Rows from expert 29 of block 11, named by matrix and row number. Rows with one number belong to one neuron. Each number is 128 + 24 x the weight over its row's rms, rounded and kept within 0 to 255. All counts start at 0. Numbers have three digits each. After the name is the row's rms in percent of the matrix's.
# gate: expert gate (model.blocks.11.mlp.gate, 32x96x192), inputs 0-63
# up: expert up (model.blocks.11.mlp.up, 32x96x192), inputs 0-63
# down: expert down (model.blocks.11.mlp.down, 32x192x96, transposed), outputs 0-63
gate.42 066:110172141130150116085130115160169121117130168149148136120136101137109139147178128129109099125133144108096122151132175157106093107142129152144135116103126165144132162086132130141155100121133110
gate.43 141:165162110111123144146132111110124085095144129123138144115130131062106112095097106087124151180111112156141089095157131111140143113131116158108140161130143093132107138082130122174124150142109128
gate.44 010:143125109103083170165140109112142138105118142088171124155131132080124151152143140103144136113124123108115127127157121156134140147141126113143138135156177154122113157134121124137122134136127152
gate.45 131:110129099163106153138144102139105151135178115100119118079101111120111137151129127119093111103131157123151143137163127120154124112144106101132092125094103155123130086153112095145133135131173149
gate.46 056:116150151157109129084116123133143087097158127066084135091191108108155105150142126168125078118115151123113137159101147133169134082125151125110118133137114144139135118168150135075111155123114132
gate.47 056:135137137115123145082135074171122106153152144208123150130106128141142099158100126129112135126115133059117127106165115133125113057143140156117176151153131129138152142133141114132111127086155110
gate.49 339:144113143140113129100134093111085106133147109091137161114120114158149135210137128095146161146155132103115128122081101101162140129085124100170104106096118130100146090107149158139123101170101153
gate.50 006:145137152124173122108101169143164094158080116050112113116133127146123139100109132142159115122082122085125121162101092123125155114098133112088131123132143107111126080118125134109110151091106102
gate.53 024:150170119126125122146140129103129075106120168104124150108133148090121137130133092096113095129106139146096113129115156149129137122106128131113153172118152136122100136100141115129153108086134115
gate.54 014:123122143130121108098124113123133143141128119151131114143131133151165134130097134169148168116141153156147166102155131137114116122150131130143105105151122143164145109111154159125109091142144150
gate.55 195:141126145125129122160118138137136162126132118175094089123154156121141155129113132072116166141164063143117167101158116124150100176163138093110121129125108124098121099141100127129113136129129129
gate.56 055:132141118138138123137123138116128170123137164113151096099154109105137097170154135132113129117137140094126057170084167111111124138098121128111108142098110154112111104120123113153094105110071151
gate.59 011:116134122092131130161162099124087152138095163081138099122131169107119149087136126073151130130128125137137156129096115139124150143134085125120103100133157147136099148130102117144157100079166140
gate.60 009:142165145140119161104142117115107123133151142109109145116138114090128096161113107142086144143113141147130146094159150101135096115132127142122129166123127126171104042130178128128130129128174143
gate.61 054:133182117131130118127149140139144105147143087087134164106157138156137113085116086111132163125105105147096120150124128142120134124170146131089193153140110085123133099115138144130113171115143095
gate.62 024:142155105176108126142089095124090106146149089132109175137096129109136136158172132070114109172118115149103129130133140139117150135118127147137088131129188158153118118111189140121126127128126105
gate.63 007:108116135146133128159157098126152127151143155128125119137114105150155137090099134175108114126105120139121196104108151091132109153149124119133138151104132098124163143132078128139124150081120139
gate.64 466:123092111135124096137135150123127153116146100123129122162125107103143164139119132199099155153175155150168137122118143109127134090132138153140098101125125103171138121128142116158104114149126154
gate.66 011:117201119153178146090146143123124131105148124124129146131109112124139114116127151127147091127077138108140156082094140152127060150142150149148107132101111149131119156148103139132151133085131090
gate.67 008:097145107142092161139110146144080122138142107131165119152155132083162137109146114128123132112087115117147136109147119129093141118205129155128143145127113114110152114118145148159127121144151120
gate.68 066:139042155133098139166163156149111116133107139167140114126106120107112124145125131120106136146150145062145121146131127104135122119089148119136030141121157129160132110101123133102105123149082159
gate.71 006:130164133169152121091114119171104119141155107076112118153108104169156132129107121116147101138123123165149170081091122131092088121131108115124103111162143133143153129110188147121084133101141109
gate.72 009:141149113145113117098131157088141151104128099105116080114139134114141113161215151091127091129099109112127129133080151145131097155139115119129105132099154147161108128138148175093142115108120129
gate.74 204:093170112125121124134103119133118129118133107149102146130127115132107105099146146123176161078117140165120155112111110114145082180138113137165139123148136098139157134110154165115116134129115109
gate.75 024:148134181134146122132161108136128077141129159129118138107136149103112130133108114136149089160122116141085112147109146176126136089125150143104125148124162151124124130119133132146131165082129106
gate.76 015:150111140098094108158142160116145079144111126119139115095148153136094139122166130094125151124151106172106108194139130147163142148110128143122112160145166146131106110116131116111112128143129156
gate.77 221:142201129135144151120144128119137129118155147019115109116119101159116099127114106079134096147161130103106090106167135143113126174141139111131114140114130119109123101133117106124099130131125135
gate.78 121:132111144149105131126125144122139151097165116085112101128145102112129114114113146154160109147170144101137168127132125073130108139154159123113072104108091107132149090160104101131112115126111173
gate.79 014:129144110136113134126141139111142098100118141108131138096132118097115145106131103110104094121120134143114104145110152148130083097120146138125106199162107132135076150098162143120131182092151108
gate.81 090:092118201129129115089133081132160147107083138113113107138130127113104116149114097146136123160130117129118137136143143128124107108133122124135131109169127163155133147097138145120130123107159161
gate.82 042:147131072122131127111079091127095095090102163072088112112175151162137141142101133132145141107194114158142082154157099139149149118136147124156151114076111137140142124130146107143153163127103144
up.42 072:140138130147117129141136132165141175143160125140097133098125158160117104109113112153163148114161149107121135119117160158121102134132136085152084100086111143118124054120115138140088138133125126
up.43 185:104138154170158169107164161138160169122138121113148138151105107135145103164155198109150116119114144159133151109100133094109188107109115134160113073133110122130176146135144181130120126100135134
up.44 012:138140135135123070148130129088193052141144110104148165137120121169106139139196114163117140100109145121118107143127170134115156149133146155123142140112134099139115111125111134124099074134120115
up.45 163:098141115166140162100140115143108143140162123133138129113128068144120126194113142103093097099127155116136124122142120070158115116109114106138094111086093142139138085179154104149159128137113159
up.46 058:143111159119121109115158110143159103130108127133106137135105108136145139128149101170167146118166097096092168111144112154173144131109137099156134125113152122163120119136110127110139146105084143
up.47 062:131151190159121126134140114158110095150103134118117121128140139138118145139150126136134128144130128115103106150126100089159133091102170137114099170166140102104122089123119109151079145119115165
up.49 289:156116097135131130126136159152107121153126123146103134132176121097142132101145120129140123132138074067102126186121149147148120120162147118085110149104114125090143082121108141148159144118131173
up.50 008:107148175159148114109132139121175124153151116123120147154123084126123086129112125145135141128121188093120110124158160079110110132133147151133140151150099119126179131154116145181092141127110139
up.53 021:127127100094109174154127130115092120127111171127115103117146132106111148101125092068149192091139123129130146136145147160122133133100120134120125152139119151133091139144088142092153082097158139
up.54 016:115088163109120142148120159132152124168122139168083107126120125132137138112110126139159180109098121099127102129139119153114170157115115105112087129143090152129133099141116169097129096132175130
up.55 165:154124100157163140157110115118130124089128139102111139128147160121138140144118167131120131130157094143129085146113137169108115171121147129116167125158167132106089081119119119165080172092072107
up.56 065:156160112130129121130142157112144130106120163092127100108156115148132113084101121127148125113169132137128111124166129146112113109130110142114160161116134138105103081120113126153113117105090140
up.59 012:136094118117123114157145096120114177098103128134088122141156133089114133106178107116094109126165108118097112116084147151159153137118115123149091146123113130144094157149100158139186134119109140
up.60 010:135087135156126118113128140141157116129085106124124163138118122185114116125126116134142131160131133143106135090102170119103097186106126088151157111136085138160128179125122158149102109164137086
up.61 064:128199100115136180117147103142113108105143156090161093122132140158127132109123105045149145117120114147135112131109129091129072168112116125145141091117165145153120131149109130129133131126110141
up.62 024:099139151137155107144140104114143137114170132137157147131138124097170095160138118146089116150105124108120134135078153105118100135128156145143112102084107079117155129143132094159089125126098087
up.63 008:102096154136154118128104097136123115136165156179174121161145125174162114127111161143103119147104113118143140097156159122088158143136140119120123096128146116127144120138130141163116137111145153
up.64 387:145159132100150160125117102139100106144105168121127138110138150143129111131137133079143100102078106125083118137151108159125117168118136100113172152130125148105123143135123127110174136101124090
up.66 012:118160158148152105142117148121144097129119071111126124138121127173166139153174102131132145126076130151147130110127110148111128124100137164113108128154148133115144113099143170117125135150144109
up.67 010:114101101101111143135141136137078177122112114180142120157113147071131132109085122112141164098103124112144121105175096122135145107130134132151137123149135143101138138128113130138141155138173150
up.68 066:129139076128129163091125115128099181127102113138139131109152114124099137103126139108150118102115120161141129113119142126123136114135101090162151108102133156110121143151144123110143137080150123
up.71 007:128148155127160145133120163138159132139106081142096133156102125166137160114143137138197163121100130122133133098098104161079103126136116117122117103149096120149133142145124143085112100147167130
up.72 010:126102156153154124178141149070154132132139153180091132135116167132125131152147149133158117121127117133095126133100164154132179165114101055130105113088156142151118137135107167084154082140096135
up.74 211:143106147122167152145150143128141141108153144144140144166131115104138146150100124112098087133142140105144140123163127131089161081140132113135148107093119166100102107154105116156149114111152140
up.75 023:146166143106096139135117114112137123138130113140110121112145094117128113129132100113101162140122098144126177132121142113171116114118120078129094181112145139152123112116151119127117132112106132
up.76 018:122146159134120146081103166148135117152125098145108124149121106162153118134059141156169147125122127116133150106140119153120114117158121130132134093155113153145156127139154156114101114123140123
up.77 142:136079137100108084177111156091154157122119126183129128103163164108115146118158146191115121142158133142125171148137110093142121128093125117125103152089140123122130110145103132181157113133122144
up.78 163:127167097116143131165138140124109109186118148136138165102117177122134150121134101128126129085100137146105095177104098203133150102107125140101152177148164165112090139073131129129130119153145090
up.79 019:133103155159145160139128119120099142146118138090129127105143136123109164122067133056134129118124152169099133142117080131140145144102133115109108117133118158150107108101155140095157138161101096
up.81 096:138134130130083147142130200138136128165149133125126112111133180135111122103141129141182108135152151124109092133088096153097142093123131111128141108135137130092137106151124118153079095140121139
up.82 052:129101131127076102118125155147163085125162107162095131120116129124103131131065110175127119102144119135121141120153108128135118145162109096106146154108070110135120108165161108141160128119129075
down.42 055:089109081123153137156123135111148157101121183083140136107140111122130152124143138134121139123114167192138113158097138178117138147114121110158145140143136161147121145122141140145148125130096101
down.43 146:160141094132098134132110122117113101106168143156124147132122090123160161163144123100131106151128065102158124147157096150160176122130116125105162114149118101151133161083133109107148090128122117
down.44 009:141065116104093137147118160147142120126122157150135135151141151108152171140098121154105145136148128104138139144174090154091151128120108116111081158100145158079109141121108163108157146111152134
down.45 134:146128153136126148113135182119202131122121078095086126145139105144145123121134121098105113142149089156132164138147147158134119098159142133125127125148133139127160159114183117122104114115107138
down.46 054:148128115103140143087111122135109097101106132110137129135138105140119101133118108108164175102175148089103135163174126129125132103132147094158108115146092122166135128156127115121148145133105155
down.47 054:101191141090141142103124129101103093119099128111144127120138137106116119104140180093140117095134143115123096131152077101167156142058102081130130108106119126158156139135133128122151113120126146
down.49 369:112106114112110129111120131133179143126141155106126155170132100110127131112090086102114151131089129153156150133175129118133134121174157090113135123136145104113144196135142128137140138123112093
down.50 008:134138143137139093124120139132116118118142124116119089081112124098114122101134099137084132130117114115127134148172149118162085142134146134100128153177134084103171127115102134143133136132142131
down.53 016:135088123151121111096132127120156079134166145105115135096127124123127076181088118175138173135162133109110112135177162098132134140115165130128074155109115115140136144161149113140125131113159146
down.54 011:099113141110105156131146136147127147141089127119147084165147119115101110140129110090136121140147106100124159160172117120118103112162157123127101117155152107129120112107143142086122125163161146
down.55 189:131121152125132136098138107118111111128139162153137132105126127126103125105179144125138094092121133095104132143159115153153102118139097123158150138095071137104132184104083109114144108143134069
down.56 061:115097074139127140111117131137092121129088198119185119146129164132111161140114176113136146109125127155128113153102136135127199121133128114136146115157150149163111117134110146129152113099085107
down.59 011:124135116144140113152114157126117110118132145120107114105110117089146080097146127147113192119134100131126150105117105108124112164124142075138086112110089129224157153156134131124105090144110123
down.60 009:180092145120149118127154104133136106114130149107121118142120116152148167123137113114101105093074110083116105117178125180129151148115131116133162160096104163097125161142132121140172124106114114
down.61 044:116072079121123109178128113093129146144102132111135112118151120113106120137150083141148113112083135106121103125140146142161120152121123069120134182127108114108129137116102201094136163192171116
down.62 020:100142127156160149147128117132140130081118159121138149105126134083100125144124143156115100161105135171136136149137103117098103137157146088139159127163111112111164180162114106133194088120142126
down.63 006:137103142109146100176131153114115154142151114185082131074142151100121118087103088139117115107158111144131098131164164156106121115084121115130112158152089123088135126157119092132170106108167153
down.64 400:088157127123066158152135143110035167105106157127155098149161116112104144073145098099133136116136134109139149108115133127091146134134145109154124127106140129146127135133143135128153124075157098
down.66 009:090119123134154165143112100141144138104099105171154134116141136135135139122152097138133138087089149136159149163140115181108104087148095138120128148128091129115103136106136127116197144126145108
down.67 009:181085167143130099103138114121147089125139136106151118116118182140107116152159105154103148128134136131134061160136194115102134140120163156138144126159148122120130152163103109146105146094136117
down.68 067:156166115136135143115113145130132136131158128110160157125121096134117104111146164102108120140123125150109114114085119129127141109145108109124192095150133154112172144119151124146124113100092122
down.71 006:111117138140137096102115142103144104100088138134145115119131134163105135150146091142142107105103172121137173163190140165114111096107148129111113142151112123081156144104095165132141141131160131
down.72 010:147159141122120126141128172118164069133130153122131136131117138092149081137134148145134166143137114168128131115163102143142142136084135096145139100096124128151159097147129142129104120089114145
down.74 194:123143123144091156129091134110155134107146158117121157125148092096144129128081101122096148129163091160172146129119142114136151126145143090132120139097129098108104151118133120111110129162138103
down.75 021:122140119132157134127139082102067134119142109174064157115125112101116123116137162125108112131130148137131152101107085140147113144106118112136129089140133102102165139162158144111143132139139161
down.76 014:107209132125126154075112139155156157132116123086143111152130114109156130162146137071140083155151118139137146118062133125168140121153106133119129128121121077132140117115157111125100110147140157
down.77 137:104135130140151118124111141132170129144146114117156115124096128167130111156102093127088121127131100171145149152103148131115121121152139108127133124099131127112072122128150120100142120119102095
down.78 141:099173113137136159115094134138068169104081107152125085107137142116117179134111149087106150105169153176124135113081101121129142138140127133130162111131144113166102105130115111124141102108129117
down.79 012:078131121146139153105122092124140173132163121119129160134147057135094124164097107146120117159145139155137170108105145093115104136116142133127087122106094099170147119148140155129103170129138132
down.81 078:142084110105147073170173166131173112145086138095127116109145164142117126112124123145132143089138138116139088138192161129109120123119141142122142117122119144120150165101109136152111133160146100
down.82 044:098145148148136166126105086151105112097127119159119161100106089124126120090156139130113147127126199150102101130135128133141128156150167133144154150126114153142102109148135115136145134135124123